config.yaml
image_size: 48
horizontal_flip: false
num_classes: 12
norm: "batchnorm"
widths: [64, 64, 128]
block: "plain"
upsampling: "pixel_shuffle"
label_smoothing: 0.1
init: "torch_default"
batch_size: 256
epochs: 149.7
lr_schedule: "cosine"
warmup_steps: 1060
Rows from block 7, named by matrix and row number. Each number is 128 + 24 x the weight over its row's rms, rounded and kept within 0 to 255. All counts start at 0. After the name is the row's rms in percent of the matrix's.
# conv: 3x3 conv (model.mid.1.conv.weight, 128x128x3x3), inputs 5-9, a 3x3 kernel for each
conv.0 096 [126 110 114 137  93  99 159 164  97  80  84 116 142 134 141 144 110  72 150 155 126 141 132 123  70 142 125 155 147 133 117 120 100 141 167 109 155 133  96  91 102 132  84 141 132]
conv.1 102 [ 82 126 107 111  99 140 147 129 187 176 174 116  98 103 119 175 151  86 105 115 136 136 140 105  89 141 185 128 120  98 142 121 108 104 136 125 151 104 133 132 142  92 170 118 123]
conv.2 100 [167 128  61 124 107 138 123  84 120 156 151 133 145 119 121  91 112 171 104 126 122 110 122 195 131 116 140  96 128  99 141 121 143 122 124 129  87 142 125 151 132 128 133 119 122]
conv.3 098 [136 123 124 121 117 108  72 117 102 123 124 110 155 114  96 112 150  82 122 135 110 144 115  72 148 160  99 105 163 144  95 109  89 104 100  77 102  78 114 113 101  94 122 123 149]
conv.4 099 [130 125 165 126 128 116 102 102 117 123 117 128 107 131 165 136 124 161 128 101 105 162 134 103 177  91 114  81 107 115  87 121 121 148 115 145 130 115 115 103 119 165 109 133  98]
conv.5 095 [124 149 111 121 127 124 141  89 124 121 119 112 141 131 134  89 178  97  93 103 105 120 126 117 115 152 154  87 114 149 142 123 122 153 123  99 121 111 140  79  56  81 145 131 139]
conv.6 104 [162 113 121 133 134 109 129 149 114 169 143 108 153 135 114 123 136  66 101 144 110  67 117 127 109 119 148 136  81 169 106 142 126 100  97 113 168 146 130 134 119 147 127 129 134]
conv.7 098 [144 142 128  95 118 103  91 134 109 101 107 136 140 132 146 108 136 152 151 114 145 118 156 205 124 147 168  81 130 101 105 160 122 117 106 105 125 121 112 122  87 124  91 126 134]
conv.8 101 [119 117 126 101 109 131  96 115 145 163 107  72  74 115 114 131 113 143 160  97 145 116 109 146 109 117 130 102 109 128 158 133 117  87 122 136  85 153 108  60 114 148 144 102 140]
conv.9 104 [ 51  97 116  79  96 146 105 176 167 144 117  99 104 121 126 119 104 140  73 108 128 103 103 133 113 113 149 122 112 130 145 104 157  63 134 166 100 120 141  81 137 152 121 120 125]
conv.10 105 [148 143 163 109 109 108 141 143 130 191 159 111 135 143  83 116 115 137 119 138 121  70  88 114 125 137 116 132 137 135  99 139  97 166 146 120 123  85 140 136 141 104 144 163 119]
conv.11 102 [104 101 169  70 122 109 112 119 128 140 134 102 148 142 146 148 154  98 129 167 144 165 149 138 117  84 173 114 143 118  83 155 114 146  99 138 105 129 108  56 140 152  95 136 130]
conv.12 097 [125  95 136 180 142 130  76 113 123 121 142  69 143 102 142 150 131 115 147 118 128 171 118 101 113 153 137  90  97 130  99 158 111 112 133 104 150 106 115 111 126 125 135 111 148]
conv.13 103 [122 132 147 151 106  99 146 108 122 122  89 113 155 125 122 143 141 156 117 113 102 118  77 116 130 140 138  95 101 149 132 140 146 118 147  91 161 107 158  98 136 160 148 109 115]
conv.14 097 [168 128 113 109 129 123 124 128 142 104 133 160 144 130 149 148 145 159 149 125 128  97 178  86 133 143 164 128 113 141 138 115  73 118 148 138 128  94 167 108 121  90 157 156 135]
conv.15 100 [132 118 131  60 104  85 157 123 129 121 107 152 138 142  69 140 142 127 117 145 134 132 123  64 110 168 125  87 170 176 162 117 135 150 101 107  90 114 112 129 139 175 113 145 110]
conv.16 099 [109 117 160 108 116 124 111 135 105 103 123 112 125 110 151 159 163 105  98 134 158 128 140 134 108  94 134 100 123 114 153 120 120 111 151 120 138 160 132 129 164 118 107 129 137]
conv.17 109 [ 99 142 133 109 123 159 114 124 138  87 139 147 103 139 115 122 101 152 133 106 133 133 133 118 144 141  66  97  96 103  96 117 135  80 116 136 125 124 130 134 143 137 115  80 148]
conv.18 101 [101 118 166 123 112 143  94 127 113 131  92  79 112 116 154 103 153 125 150 118 134 138 115 132 153 110  89 144 125 120  78 113 119 130  83 130  98 146  56 152 113  97 104  77 114]
conv.19 101 [162 133 124 110 137 122  65 136 145 134 123 166 141 131  97  68  70 128 120 161  99 104 127 115 153 102 142 123 143  85 119 158 105 127 137 127 154 157 143 137 116 114 117  84  87]
conv.20 095 [122 130 122 131 100  84 144  96 133 159 157 138  94 106 161 129 158 144  98 125 140 138 113  95 177 107 139 149 184 150 107  98 143 128  93 168 134  98 100  77 133 146 147 115  65]
conv.21 100 [169 119  86 140 125 122  93  76 153 156 130 115  81  90 167 123 162 144  91 113 134 114 152 170 106  70 138 121 106 111 192  97 110 114  91 127 194 105  71 167 136 113 115 115 125]
conv.22 102 [135 142 115 170 118 135 168 121 113 132 130 149 170 112 141 142 106  94 107 156 123 181 116 121 122 134 135 111  92 132 140  89 114 113 122 169  93  94 108 134 134 111 152 105  95]
conv.23 093 [128 109  95 132 164 170 104 150 149 162 150 150 139 111  92 148 145 110  58 132 144 104 117 123 109 105 119 122 110 157 101  96 136 163 141 159 125 148 125  87 107  69 125  89  98]
conv.24 110 [126 120 114 126 114  95 184 142 163  87 109 129 150 116 128 173  93 104 160 113 131 162 115 129  94 125 125 112  82 113 113 158 138 157 139 109 112 114 146 123 125 172 158  85 110]
conv.25 105 [133 118 129 112 147 158 101 146 150 120 142 127 139 134 107 103 159 132 105 126 132 144 141 157 118 132 108 118 141 131 122 144 132  89 158 149  72 148 143 102  87  81 125 146 131]
conv.26 101 [102 130 121 122 146 129 130 102  90 126 149 142 111  99  81 115 156 130  97 156 125 124 126 176 128 152 172  83 104 131  95 117 128 129 137 119  87 109 102 117 109 142 101 111 112]
conv.27 091 [158 153 141 101 123 129 152 151 114 115 101 133 124 154  89 137 149 117 126 131  82 124  82 105 126 141 130 147 140 107  85 150  96 114 126 145 105 161  84 143 136 113 114 110  68]
conv.28 100 [146 149 145 112 154 132 144 131 111 115 110 114 143 107 149  85 125 160 159 117 127  86 108  99 118 123  74 140 146 150 113 127 116 110 114 150 149 102 143 125 120 129 120  98 133]
conv.29 106 [135 120 118  61 113 121 139 154 149 120 141 115 137 152 105 176 156  98 144 146  98 152 156 116  71 161 168 146 126 111 142 122 181 151 157  82 108  91 139 114 133 113  74 152 104]
conv.30 101 [120 143 127  67 109 139  82 139 140  92 111 122 154 141 108 124 148 134 121 159 127 122 136 129 150 131 127  79 107 100 148 134 121 124 135 126 138 125 133 112 119  77 122 147 133]
conv.31 103 [128 129 155 140 137 137 133  94 128 129 151 148 130 160 130  64 146 135 130 157 120 139 156 126 127 119 142 115 160 111 159 152  95 135 109 137 139 169 157 124  74 101 159 140 112]
conv.32 109 [142 107 121 120 104 112 149 140 148 177 130  93 154 100 146 110 106  96 128  85  90  84 104  98 182 158 141 116 125 165 124 124 154 137 156 132 132 149 127 115 130 138 131 116 151]
conv.33 101 [105 106 126 123 121 135 125 162 192  79 123 135 115 125 118 109 139  99 144 140 101  63 130 151 131 125 153 151 129 125 122 123 139  89  72 146 163 124 127 110 107 122 121 126  91]
conv.34 094 [135 107 159 171 132 144 142 182 153 121 125 127  56 132 120 175 164 154 137 123 110 127 101 166 122 126 133 154 134 108  76  86 115 133  90 117 122 115 123 121  87 129  83 130 122]
conv.35 100 [109 155 101  73 104 122 124 155 133 145 155  94 124 152 138  94 165 144 137 108 150 138 142 118 170 115 126  54 154  91 119 103 125  93 118 147  97 120  84 130 138  99 162 126 124]
conv.36 101 [120 111  99 129 136  96  95 103 135 163 151 107  56 129 148 111 128 138 105 127 102 162 126  99 132 148  92 122 111  91 125 138 112 123 118  86 169 113 135 122 104  46 147 132  86]
conv.37 098 [138 116 143 108 112 107  82 154 117 114 112 131 105  92 110  96 124 126 123 108 143  98 146 140  89 117 129 122 135 144 149 148 119  99 102 124 120 112 128 130 135 133 136 109 137]
conv.38 096 [126 164 177 136 124 116 160 149 132 125 125 127 140 114 121 120 148 158 149 125 127 151 116  64 177 138 103 152 123 143 128  85 132 135 109 109 162 128 115 130 112 113 123  98 119]
conv.39 099 [ 98 109 121  84 130 119 104 156 116 124  80 107 131 105 108 108 136  97 109 104 118 162 139 115  95 141 158 120 129 139 143 102 123 101 123  89 158 127 161  83 115  99 115 143  87]
conv.40 100 [111 154 141 125 114 115 118 172 135  91  96 132 140 111 128 148 134 149  95 139 117 127 116 134 103 153  89  87 111  95 118  97 120 157 138 137 104 125 134 139  96 143 125 137 143]
conv.41 101 [166 118 146  87  84 110  91 123 126 134 123  71  74 102 113 125 158 142 114 140 132 108 116 142 154 146 140 131 125 126 119 150 149 146  84 111 133 137 144 150 134 138  83 120 154]
conv.42 100 [170 147 147 167 136 133  80 106 124 141 157 139 106 143 124 154 123 109 110 130  80 150 122 111 134 138 111 112 110 144 131 108 110 119 119 152 150 121  85 125 135 128 146  95 112]
conv.43 101 [128 129 117 128 136 108 150 155 146 108 134 125 141 148 109 154 115 132 137  80 114 163 158  68 129 176 107  97 127  97 125 131  73 143 136 160 149 171 118 103 150 140 135 134 118]
conv.44 096 [ 92 121 177  68 142 123 143 109 104 167 129 145 118 149  79 160 174  91  97 119  82  82 126 151 125 114  99 115 111  99 130 165 119 116  99 153 112 117 124 151 128 129  94 117 150]
conv.45 100 [113 130  74 108 123 108 141 119 137 117 141 123 148 127 101 142 138 162 125 106 122  63 127 135 118 106 149 120  96 125 114 110 127 138  95 129 128 159 123 116 101 105 151 107 110]
conv.46 098 [ 98  94 128 116 121 137 126 122 120 135 112 139 154 138 144  83 167 113 135 161 112 108 121 104 112 145 115 158  92 113 133 140 139 139 130 100 125 146 133 111 132 154 126 109 171]
conv.47 097 [ 93 116 122  79  84 113 138 105 128 134 103 112 141 148 126 126 153 105 145 139 109 155 103 129 121 135 139 103 133 164 102 148 129 140  88 149 118  91 151 132  94  91  99  81 102]
conv.48 097 [140 140 107 108 148 158 100 123 150 102 158  92 130 143 117  95  80 140 132 123 115 141  88 147 153 150  71 142 109 119 120 132 153  79 128 112 138 117 143 118 151 110  90 113 120]
conv.49 095 [136  89 130 123 140 137  60 143 187 103 122 123 139 138 154 127 135 132 120 141 110  59 121 150 161 152 152 126 111  62 154 100  98 143 103 152 151 141 129 174 141 130  90 102 157]
conv.50 104 [ 97  97 139 115 133 115 141 142 123 114 138 112 145 146 130 112 106 166 122 116 148 176 117 144  98 127 110  81 118 115 164 160 115 110 148 134 155 150 161 116 148 122 111 100 112]
conv.51 097 [115 148 126 132 109 118 115 165 129 152 134 106 183 116 138 164 115 141 128 148 126 159 174 120 125 131  86 140 140 155 142 126 173  58 104 134 142 139 126 144 159 129 113 130 137]
conv.52 101 [140 113 121 100 122 156 120 127 152 120 103  97  84 137 138 134 141 117 151 117 136 114 134 178 156 179 135 114 127 138 110 140 112 124  72  92 113 111 105 107 101 134 135 142 147]
conv.53 098 [ 98 143 112 130 117 133 112 145 150 170 142 147 125 123 140 145 149 119  96 132 120 143 155 114 149 115 153 107 137 143 127 150 152  80 131 160 115 146  84 132 162 116 168 147 109]
conv.54 100 [122 129 104  97  74 117 127 109 139 160 163 123 121 136 138 104 139 113 161 134  59 108 137 155  98 127 164 112 120 109 159  85 118 117 131 104 127 125 152 145 107 100 137 137  97]
conv.55 100 [ 94 121 145  82 132 116 167 136 117 115  95 131 123 101 131 178 135 151 101  80 152 129 132 139 119 158 143  75 113 115 134 150 123 128 115 115  56 139 182 148 146 123  83 117 160]
conv.56 103 [127 150 155 135 124 132 115 134 130  89  94 125 146 114 159 105 157 124 132  94 136 141  71 101 107  89 122 126 136 141 140 140 114 158 184 108 132 113 138 130 114  94 152 135 137]
conv.57 102 [ 68 131 145  70  87 120  76 125  79 102 129 126 100 124 122  90 133 107 118 115 131 164 118 117 144 147 115 163 127  88 134 124 164 171 152 130 143  90 179 123  90  90 149 148 112]
conv.58 104 [123 140 125 122 118 112  91 146 157 158 132  96 141 139 107 118 138 139 152 160 128 127 159 128 143  86 107 133 155 155 124 157 128 142 107 146 123 128  78 139 135 110 133 133 117]
conv.59 103 [ 66 148 118 134 115 152 113 122 114 142 123  76 131 152 129 101 144 120  90 107 140 122 107 175  74 118 111 139 118 114 151 144 121 132  99 120 127 115 144 145 119 101  81 133  88]
conv.60 096 [144 120 125 125 115 112 175 133 110 110 138 112 129 118 138 185 169 107 100 109 147 116 178 139 100 165  99 172  96 133 153 103 171 115 120 132 118 110 119 131 124 176 124 111 104]
conv.61 101 [113 127 122 144  96  85 102  69 136 106 162 130 146 134  97 103 134 162 128 106 118 136 127  70 120 115 109 148 143 143 113 142 127 144 116 112 109 135  93  89 135 113 131 124 149]
conv.62 100 [122 157 143 106 100  92 135 142 124 138 134 149 104 105 132 129 117 113  96 148 115 147 117 131 111 110 119 159 117 153  92 141 125  84 133  98 137 147 187  68 133 126  97 131 134]
conv.63 106 [114 124  75 116 118 111 124  78 157 125 134 151 114 107 136 131 166 155 124 116 109 124 122 138 158 120 148 163  91  74 108 138 148  93 161 141  96 125 106 150  97 128 119 116 137]
conv.64 095 [152 144 139 145 111 169 141 134 131  68 122 138 150 133 137 129 115  91 160 129 166 155 168 120  92 130 137 115 131 144 157 150 144 163 131 119 164 149 171  98 116 155 136 131 136]
conv.65 102 [116 112 144 120 136 149 136 135 150 146 134  86 113 111 132 116 135 124 133 111 166 126 130 116 148 118  90 113 118 107 156 145 141 117 101 103 156 163 153 171 125 117 114 160 129]
conv.66 101 [102 128 100 124 134 120 106 136 136  88 103 105 136 115 130 116 126 150 122 127 140  83 139 154 122 171 107 129 136 164 133 128 157 102 117 140 148 126 110 109 140 127 107 106 128]
conv.67 096 [118 126 147 118 128 107 106  96 109 175 163 116 142 111 123 145  86 171 126  97 107 124  78 115 134 131 167 113 127 123 135 157 102 146 155 121 114 143 129 131 135  97 132 136 180]
conv.68 101 [142 155 136 136 136 122 154 118  75 144 114 116 176 113 146 133 105 147 118 127 115 118 114 122 131 101  95 118 118 146 128 158  94 158  87  98 105 141 138 128 126 127 123 129 135]
conv.69 099 [141 108 117 100 131 136 140 148 125 131 121 119 157 117  97 120 173  59 150 159 167 116 136 144 112 146 193 107  99 134  90 174 152 102 147 154 141 147 109 119 167 156 127 147 105]
conv.70 099 [ 98  91 141 108 147 177 143 130 159 101 119 118 136  88  94  71 124 128 161  99 174 147  93 152 120 110 115 133 125 142  60 121 146 117 109 146 101 118 127 132  83 129  95  97 144]
conv.71 102 [137  97 123 121 149 108 114 131  96 100 153 125 149 149 132 150 115 161 114 123 122  82 111 159 149 178  93 125 110 129 128 157 127 158  48 136 142 119 126 111 155 155 138 120 119]
conv.72 095 [112 132 129 148 106  76  76  75 115 126 137  86 144 142 123 171 139 121 134  67 151 134 110 113 144 105  93 140 136 143 153 139 141 123 110  99 119  82 145  90 102 119 150 132  61]
conv.73 095 [106 115 116 105  95 112 114 115 131  79 115 113  90 147 152 138 135 158 143 130 113  70 155 152  87 210 124 123 145 164 106 109 106 111 125 114 128 111 114 168 129 119 139 121 134]
conv.74 096 [105 103 153 106 125 152 116  77 129 135 149 117 134 143 112 140 147 115 147 119 147 125 150 181 127  90  68  88 120 123 125 162 122 142 136 104 130 127 135 131  97 150 139 130 105]
conv.75 102 [135 121 147 128 126  81 135 131 124 106 114  99 116  76 111 114 141 137 153 135 110  89 160 120 125 144 148 127 109 115 101 132 139 102 162 126 141 110 161 103  95 158 103 147 134]
conv.76 103 [110 124 145 190 142 149 179 159 142 133 100 131 143 155 164 136 135 142 138  87 141 136 116 124 123 103 105 103 137 122 117 159 167 136 130 137 145 134 104 121 106 101 128 132  98]
conv.77 103 [136 114 108 103 129 142 106 149 150  64 142 131 147 156 124 123  86 109 154 133 113 122 112  97  94 123 143  83 149 110 126 131 139 125 117 130  91  75  88 139 139 104 152 106  94]
conv.78 098 [122 115 103 137 112 104  92  86 104 133 112 141 177 124 130  68 160 114 131 124 134 141 126 177 150 155 129 132 134 141 164 148 115 153 118 114 149 102 111 170 112 119 102 155 116]
conv.79 095 [118 128 140 108  81 127 147  75 119 123 144 143 170 131 118 136 103 162 128 149 122 136 115 150 153 141 133 104  75 151 147 128 136  74 141 133 140  97 152 126  99 129  63 138 151]
conv.80 103 [107 149 152 114 122 107  68  73 125 119 129 101  81 113 148  89 144 106 124 135 130 105 131 104 130 122 147 144 141 111 169 122 137  94 131 152 147 127 145  95 103 165 141 123 148]
conv.81 094 [107 124  90 148 146 117 126 133 128 120 133 134 101 137 134 135 112 148 120 141 117 134 155 177 137 100 166 127 130 131 127 110 151 140 124 109 138  89 142 137 137 116 104 133 151]
conv.82 096 [139 127 104 118 123 140 133 113  99 129 150 142 117 146 138 131 158 153 137 157 127  80 151 105 110 135  94 152 145 159 147  88 167 136 138 125 151 126 157 123 136 111  69 117 168]
conv.83 099 [108 112 129 135 105 119 131 127 143 121 121 124  96 120 108 163 130 166 148  83 101 124 119 162 176 161 159 117  89 116 105 105 120 123 131 137 146 121 139 144 146 122  64 105 108]
conv.84 099 [149 114 129 108 125 175 144 152 160 116 128  95 128 156  99  63 143 118 142  84  87 110 125  81 125 124 151 114 152 138 108 126 139 121 126 144 134 154 139 117 121 108 114  77 111]
conv.85 099 [126 134 129 170 149 127 112  92 108 151 113 158 159  89  78 135 128 129 132 167 158 127 145 137 152 165 128 122 122 102 151  96  95 133 125 103 122 137 127 121 104  74 164 119 138]
conv.86 098 [137 124 109 136 134 132 142  98  92 116 123  98 143 139 116 167 167 134 141 144  85 139 146 126 143 135 153 127 109 102  84 130 114 145 124 136 147 146 132  97 113 124 144 153 130]
conv.87 106 [ 99 144 151  78 123  67 129 162 130 159 136  98  80 133 129 131 141 123  89 114 165 157 151  75  71 130 184 151 123 111 136 106 112  89  99 103 110 140 125 140 137 132 126  69 153]
conv.88 100 [104 125 165 110  91 120  71 153 189 100 103 117 105 130 147 131 130 154 135 120 128 149 142 109  96 118 135 114 101 135  92 130 114  93  98 163 159 143 127  85 129 139 159 175 103]
conv.89 100 [121 135 124 109 146 125 102  85  86  95  97 174  97  96  83 106 139 114  98 136 158 108  70 132 119 142 147 141 117 170 137 134 129 144 106 123 155  79 145 152 100 143 112 117 127]
conv.90 100 [130 149 133 126  99 115  98 120 146 138 148 117 183 100 128 162 157 136 114 155 127 153 113 127 143 108 108 176 103 129 144 100 117 125 218 139 111 125 118 173 154 120 146 144 175]
conv.91 101 [102 117  88 140 146 114 133 123  43 127 137  98 167 137 109 167 159 113 120  79 121 139 148 114 116 129 113 121 109 149 134 151 137 158 120 104 137 159 124 135 123 140 140  73  44]
conv.92 095 [ 96 140 114 131  98 156 131 134  56 113 112 118 156 125  88 104  99 119 116 103  92 126 117 118 155 174 123 129 116  73 101  98 108 158 117 102 133 110 128 123  87 118 114 106 119]
conv.93 102 [150 145  88 110 116 142 118 123 139 130 140 147  95  76 142 113 107 145 117 163 116 101 130 149 133 125 135 103  93 136 118 144 129 121 143  90 130 130 123 176 138 133 100 157 126]
conv.94 097 [133 117 151 136  87 135  58 136 131 114 149 133 169 131 131 111 132 154 122 137 109 169  84 133 137 172  91 142  82  88 120 127 112 150 143 123 121 117 163 140 113 115  84  96 168]
conv.95 104 [150 124 115 101 112 181 133 143 162 118 149 115 129 143 118 122 131 105 142 130 161 145 113 162 132 149  82  86 120  74 102 115 142 124 122 143  80 142 105 172 126  90  95 120  80]
conv.96 112 [147 114 134 135 144 100 117 134 164 165 137  80 140 107 120 138 128 101 100 138 142 142 124 137 112 128 117 137 124 128 123 122 109 139 145 141 138 159 157 128 157 119 129 125 106]
conv.97 098 [104  85 116 163 124 118  96  89  83 108 109 106 127 116 163 106 124 126 136 180 103 137  65  65 143 139  75 122  96  97 131  75 105 153 108 135 135 124 115 121 124 119 135  80  94]
conv.98 106 [102 142 131 110 116  94  99 140 133 125  96  73 120 115  96  81 102 158  94 134 124  93 146 108 114 100 150 119 124 128 156 146 158 103 120 125 134 145 125 140 122 133 147 107 178]
conv.99 096 [104 116 157 123  89  72  97 129 120 143 131 135 113 110 158 113 133 179 124 152  92 108 114 118 151 133  81 107 114 125 108 165 106 140 153 150 153  92 153 120 147  83 122 147  89]
conv.100 098 [154 147 132 107 141 117 113  99 101 140 100 147 123 114 122 164 153 132  99 130  75 114 111 100 123 144 142 144 142 113 115 126 102 159 122  76 137 117 108 130 116 118  94 126 110]
conv.101 097 [152 136 119 144 127 155  89  98 127 107 128 110  90  87 165 165 195 134 120 143 155 129 112 112 132 135 129 116 119 152  99 129 118 121  99 142 118 147 124 127 144 130 111 123 162]
conv.102 101 [ 90 138 126 154 128 147 164  97 109 111 127 147 150 105 147 140 132 131 115 115 149 184 115  81 135 122  95 107 120 130 100 129 116 124 138 138 141  88 137 114 137  91  81 133 134]
conv.103 101 [119 125 151 119 132 118 103 114 121  92 107 114  97 146  74 130 130 120 169 137 152 155 114 140 128 144 117 134 135  74  98 147 146  83  97 120  78  87  79  89 159 145  98 126 183]
conv.104 095 [161 105 120 135 131 173 135 133 151 169 171  99 104 143  88 134 128 120 113  76 125 133 134 126 121 110 148 176 112 129 128 101  86 138 118 136  76 115 104 136 160  91 116 121 192]
conv.105 094 [102  98 100  85  61  98 154  91 111 121 147 153  94 101 150 129 164 112 163 139  95 129 110 104 138 131 136 145 161 157 133 140 128 117  92 108 162 130 118  83 130 142 123 123  82]
conv.106 098 [128  94 130 130 107 123 142 136 148 127 130 121  91 133 109 164 110 145 151 104  99 134 107 162 144 115 152 128 117 123 112 154 119 138 129 120 114 118 149  88 128 147 115 116  87]
conv.107 100 [111  97 103 122 123 128 123 147 125  89 110 113 107 152 101 136 120 114 137 139 146 119  99 118 131 121 138 103 140 112 112 127 137 131 169  93 102 120 121 108 147 137 100 115 121]
conv.108 101 [119 143 153 124  66 114 130  96 145  84 123 123 107 148  91 177 134 118 139 137 152 122 121 153 107 108 175 145 149 118 115 140 121 101 150 133 157 139 145  83 126  93 145 141 132]
conv.109 104 [125 122 139 117 120 138 137 127 136 114 117  69 106 108 110 145 145 107 105 124 127 123  88 139 115 144 171  45 139 132 100 131 134 135 118 172 119 105 144 148 123 146  97 123 111]
conv.110 106 [ 77 119  91 111 109 104 103 116 127 148 124  91 130 143 134 142 128 133 142 120 141 107 130 125 152 159 124 120 165 110 143 124 117 114 109 130 113 112 110 129 137 162 119 146 149]
conv.111 102 [131 135 122 133 113 112 168 157 132 144 127 111 119 123 119 172 117 102 113 106  93  95  93 138  85 126 138  92 156 132 143 125 122 160 134 147 117 169 133 128 109 146 145 124 151]
conv.112 099 [131 124 117 124 110 123 116 121 110 127 156 112 169 131 121 140 118 142 125 107 117 120 153 132 114 140 135 131 152 123 121  97 133 113 143 122 121  96  98 115 132  85 104 157  94]
conv.113 101 [128 168 116 129 122 126 148  92 127 109 145 110 159 111 129  81 141 119 157 110 140 111 126 119 128 117 146 114 121 170 149  92 104 152 131 124 127 118 121 126 123 111 117 137 166]
conv.114 097 [108 127 141 127 133 100 102 117 127 124 122 138 156 118 100  72 115 112  96 132  92 108 145 118 157 141 159 108 150 141 108 136 170 128 148 144 107 131  92 124 122 150 144 121 159]
conv.115 106 [111 142 128 123 130 111 126 138 108 149 116 112 107 125 125 117 132  92  85 123 114 101 135 107 125 149  93 128 117 161 124 134  98 114 101 115 131 159 130 138 119 148 105 111 139]
conv.116 099 [ 88 167 144 117 138  88  71 119 125 134 138 109 109 119 144  99 167 131 101 162 116 155 129 113  95 130 127 101 105 135 157 124 119  86 130 127 142 144 100 136 122  63 142 161 138]
conv.117 096 [124 119 102 108 125 132 123 120 126  76 112 103 161 115 130 123 109 128 141 120 128  83 111 117 105 112 139 148 129 132 112 147 170 120  95 107 109  99 142 111  99 103 107  83 127]
conv.118 100 [132 125 131 134 119 109 120 151  76 108  87 165 140 139 128  89 153 115 154 125 116 125 160 126 151 128 173 119  96 147 184 129  82 129 107 118 122 105 109 126  94 131 109 139 137]
conv.119 100 [135 118 158 138 126 136 135 111 132 185 143 122 101 154 128  96 150 149 123 116  79 171 139  99 134 136 136 154  60 150 104 105 123 117 133 129 133 114 160  98 159 184 141 108 142]
conv.120 102 [130 134 132 115 127 146 141 142 134 132 139 120 122 145  90 118  27 125 126 148 121 116 137 171 127 129 103 135 124 155  94 115 141 127 124 103 149 148 122  98  91 104 151 117 117]
conv.121 098 [172 164 133 121  75 113 119 170  85 115 111 102 112 120 107 117 144 102 171 115 103  85  99 107 134 135 125 130 156 145  90 127 117  89 147 149 107  83  98 105 146  91 121 138 114]
conv.122 098 [105 130 133 113 137  81 110 114 114 126 144 124 121 118 109 104 161 170  98 100 144 120 131 142 102 103  93 106 123 108 119 129 123 152 152 121 118 121 102 150 101 134 146 118 174]
conv.123 097 [129 110 112 111 142 151 149 126 159  93 125 112  73 116 156 138 157  99 136 104 133 122 122  94 106 116 111 123 120 114 152 140  77 119 142  84 139 130 132  96 102 153 116 129  91]
conv.124 099 [105 116 137  93 117 129  95 150 120  89  99 115 126  97 129 167  94 136  95 113 128 105 160 150  67 119 152 141 133 139 136 157  97 103 123  88 126 132  92 119 100 103 119 111 134]
conv.125 102 [123 137 110 125 122 136 146 142 109 103 136 130 138 164 151 118 117 149 120 120 125 148 130 163 142 152 124 103 112  88 130 113 131 138 139 146 113 124  92 113  92 145 128 131 113]
conv.126 100 [143 134 116 102 128 120 115 138 154 143 149 139 140 123 159 128 100 148 117 138  84 154 109 137 158 117 132 158 109 158 129 139 143 136 125 177 105 125 148 137 130 115 127 124 137]
conv.127 099 [156 117 122 142 130 149 141 137  96 113 133 162 188 153 115  93 143 119 128 128  94 107 140 114 131 159 106  96 103 110 127 125 104 143 106 123 135 121 137  98  83 100 156 139 103]